{
  "model": "self-supervised image encoder",
  "dataset": "patchworks of several textures",
  "train_examples": 145000,
  "image_size": 32,
  "crop_scale_min": 0.2,
  "horizontal_flip": true,
  "rotation_deg": 5,
  "color_jitter": 0.4,
  "method": "byol",
  "arch": "efficientnet_v2",
  "norm": "groupnorm",
  "activation": "silu",
  "weight_standardization": false,
  "channel_attention": "se",
  "depths": [2, 5, 5],
  "kernel_size": 3,
  "stem": "single",
  "expansion": 4,
  "widths": [16, 24, 32],
  "projector_hidden": 1024,
  "projector_out": 128,
  "projector_hidden_layers": 1,
  "target_momentum": 0.99,
  "init": "trunc_normal_002",
  "residual_init": "none",
  "optimizer": "muon",
  "muon_scale": "match_rms_adamw",
  "lr": 0.0017,
  "momentum": 0.95,
  "nesterov": true,
  "orthogonalizer": "polar_express",
  "adamw_lr_other_params": 0.0011,
  "adaptive_grad_clip": 0.1,
  "steps": 2600,
  "batch_size": 128,
  "epochs": 2.3,
  "lr_schedule": "cosine",
  "final_lr_fraction": 0.01,
  "warmup_steps": 130,
  "weight_decay": 0.5,
  "adamw_weight_decay_other_params": 0
}
Rows from block 5 of a small self-supervised image encoder, named by matrix and row number. Rows with one number belong to one channel. Each number is 128 + 24 x the weight over its row's rms, rounded and kept within 0 to 255. All counts start at 0. Numbers have three digits each.
After each channel's rows are labels from the 100 images, of 14976, where the channel reaches its highest value: "responds to" is what is common among them. Only what is clearly more common there than usual is listed. The data: patchworks of several textures. In brackets: how many of the 100.
# convs0: expand 3x3 conv (model.blocks.5.convs.0.weight, 96x24x3x3, each kernel summed), inputs 0-23
# convs1: project pointwise conv (model.blocks.5.convs.1.weight, 24x96x1x1, transposed), outputs 0-23

convs0.75:097121114111143130087111095120102153122153153135133156162184126094122137
convs1.75:174111154128152132141133125106164116142169169158148113136077116132124137
responds to: black (91); patches: five (59); cloudy (29)

convs0.35:086127104125123149147141113122086104124098124103179131138071134133144141
convs1.35:120085148120089104139127132119179132148083140152127159110154133140128092
responds to: black (90)

convs0.28:095132142138137099139104145168101150178144119143155124129144179125098136
convs1.28:129164179131108115133109116156138131123094136112125121125136152178138183
responds to: black (73)

convs0.25:124097116135132096177137100109118183131112097131137081118137115146132103
convs1.25:115154107147173179111123070123108132137111122129123132132152109088116145
responds to: cloudy (33)

convs0.22:112130152144128183149149129128108078172137100146120116119149128095109152
convs1.22:128102149135129117119114115108134141101103154085148092180130099129173111
responds to: black (78); patches: five (53)

convs0.85:145124163166119115117164126158120115141125093104080173142145130091128131
convs1.85:132134141132166149151101106122090142120133129137119072126117158152073143
responds to: white (77); patches: five (62)

convs0.12:141088153171094148104137106123090168121108141112112113159142145125117158
convs1.12:152160153113144134148107105109156161113120137150138152135118195113101112
responds to: white (74)

convs0.67:123155096162170110127137088122164122125120104145132136104123154176153106
convs1.67:151157126067152125122138151112115108133094130120139136136169128069126120
responds to: white (77)

convs0.80:143166143125110113111119098105111125144122141159167176149167128123099162
convs1.80:107118122144154141133097100149106180091130132091104105122100132098141097
responds to: white (79)

convs0.55:149194131129125139141083107098120126134130115179096127144155122112131118
convs1.55:129112092139136121116150168085164154090154133145151133131152156140167125
responds to: white (82); patches: five (62)

convs0.73:148177175097148131139148128108102093118152139155150093105134127132098126
convs1.73:129150104165134170097141089150181110139138127144144147160140117135154145
responds to: patches: two (54)

convs0.92:146132136115138143131147153153092089118139077077141120096141118094109124
convs1.92:097086130117071110137106100114150148172135156116134151151130127158121121
responds to: black (78)

convs0.94:133144127127140124150116074132192116120133124168092115107112126157147151
convs1.94:154140075097121120104131167101109149108113142156158154122140146094126102
responds to: white (74); purple (71); patches: five (68)

convs0.57:150162104135133114107078158098090133105126106148131158120145133106086122
convs1.57:159143130129134131133178117082167163114150126160162152137113146137152109
responds to: white (71)

convs0.81:157138139128111135149124109105103162135118100173073130167147128118162134
convs1.81:155169121130141113121145163133186122127164146172148143118146156144144137
responds to: white (73); patches: five (54)

convs0.29:074084122097115091144125116145126151110096134165109105103139105124145135
convs1.29:101125130142175150064102091153126164155116141108139120130146116136129122
responds to: cloudy (31)

convs0.32:119097123110123113156169148153106151129115111149143111124122097089096076
convs1.32:118142133163092118086101108146147145182099134097135120102135148154147128
responds to: black (89)

convs0.20:119123116111087122120131174150126107141168135115189093133161132109116128
convs1.20:119110143131135163131160114099149081174110169105119138147123098111153116
responds to: black (91); cloudy (37)

convs0.64:160161146146136125141067108126152172115119148118114115151132144152105094
convs1.64:113152136114152152109164108128159114113138101186119120132164134093093140
responds to: white (76); cloudy (28)

convs0.70:112172142115120156156104102118147097093091141140073148132130152125131115
convs1.70:155152097102143065104133154115162125137164131145147118126157138121152106
responds to: white (77); patches: five (53)

convs0.8:136156115144146133158089090091121118099134147165085143143153161118126130
convs1.8:140142083112139101100124164098154107092166109140163104124150149116134117
responds to: white (81); patches: five (52)

convs0.41:081093104147120132125104101098148126138135108172085111148115135134163139
convs1.41:168103090111147120118119167091107161099140147165133142121105164119129131
responds to: patches: five (51)

convs0.27:132179146132124148152138121116158118102133134188107094113128140132165098
convs1.27:134131090107140127090118125092155105144149134127147129118157183095094147
responds to: white (76); patches: five (64)

convs0.38:108116165074091108099112159125117113118137135145104150098119108133167147
convs1.38:156120112114165128152106108102135136107166142108119089107098164134082122
responds to: white (73); patches: five (68)

convs0.23:166136142149142144171129130152138138186156109136136109148112116091098152
convs1.23:095131168164112171076117113140117087116136140134116107136161132131139151
responds to: plain (30)

convs0.40:120122168131117140132089129161089125158113171116130138098111099123176141
convs1.40:139117125119107150114104088097165147126122157148093112127104164087101103
responds to: cloudy (29)

convs0.33:158117146132161099159139091106159125126113111190088153125125129127132136
convs1.33:157174087107169121130097115109123132125141130099114103125141173095136111
responds to: white (75); patches: five (60)

convs0.43:095141140149152120162101110136169120156161121171124131138106148138154170
convs1.43:119103095111094120127115173131124146094145152158133109139159155079139111
responds to: white (79); patches: five (59)

convs0.74:106107157146126150120134127143187128105130139178128151107157085110128111
convs1.74:159141087072108131115107128111086100124134113139102094144091130114123124
responds to: cloudy (30)

convs0.2:140136149120125155159088101093088097076114136153102124127146143113115135
convs1.2:135111083127139103112136143094170126126178119152138104142143175100124125
responds to: white (78); patches: five (59)

convs0.90:113152126114146122089141190096111155140117138126128101095115104145088136
convs1.90:127092105137112131157113093130142089164112134138102125135085106165161151
responds to: black (83)

convs0.0:104127087157127090138091169092114135130110113109133157146162149143109112
convs1.0:154116155140137151163108109197107160149144143140119119108124093137119142
responds to: white (80)

convs0.45:068105130134154146097140119117119132099129129148085124121164091123167127
convs1.45:175111127088165108124129134120123118084122135152126093137084145122098104
responds to: black (98); orange (71); patches: five (55)

convs0.18:113151151093151122110129085113129117168130144129127160146160108142133186
convs1.18:127128126137152141120102098152103150074110127139116093133126143092070129
responds to: white (84); patches: five (54)

convs0.91:150142154095164161178133125179137137125139126125153122103140093098124127
convs1.91:079128105130096108099119100119142150077140137129117116129114118096151082
responds to: patches: five (50); mosaic (27)

convs0.44:141139118155121149087141157133104141124116097101167135078130160136090147
convs1.44:100154149118098132164119095113138114194114128117123160156123135152109109
responds to: patches: two (70)

convs0.17:119160156140094118118131181139113075135111113161138142135119121110093155
convs1.17:122147096123148130163103124119078121137126129089093075140126152127159122
responds to: white (84)

convs0.21:099110078103129126123146148132112150138129068149162150124089130132106143
convs1.21:170153155129129124128145139112127112131075171123165121110116096105151094
responds to: black (98)

convs0.58:131118120160145142131143087140102145133132097168126190129166143136127097
convs1.58:143143162126127093109108075113117164105125131128122080153111128164152136
responds to: patches: five (54)

convs0.79:071087121158131146151146118121147154111123135125133122123096096168144163
convs1.79:117057109128145140127107141098120109163140155126136077129124115111129102
responds to: black (88); cloudy (27)

convs0.47:095109159138141145088112116118136109191117096102142156114116108101121137
convs1.47:148109138158063091093129128131156118123095112142135145134134143166105115
responds to: black (97); cloudy (27)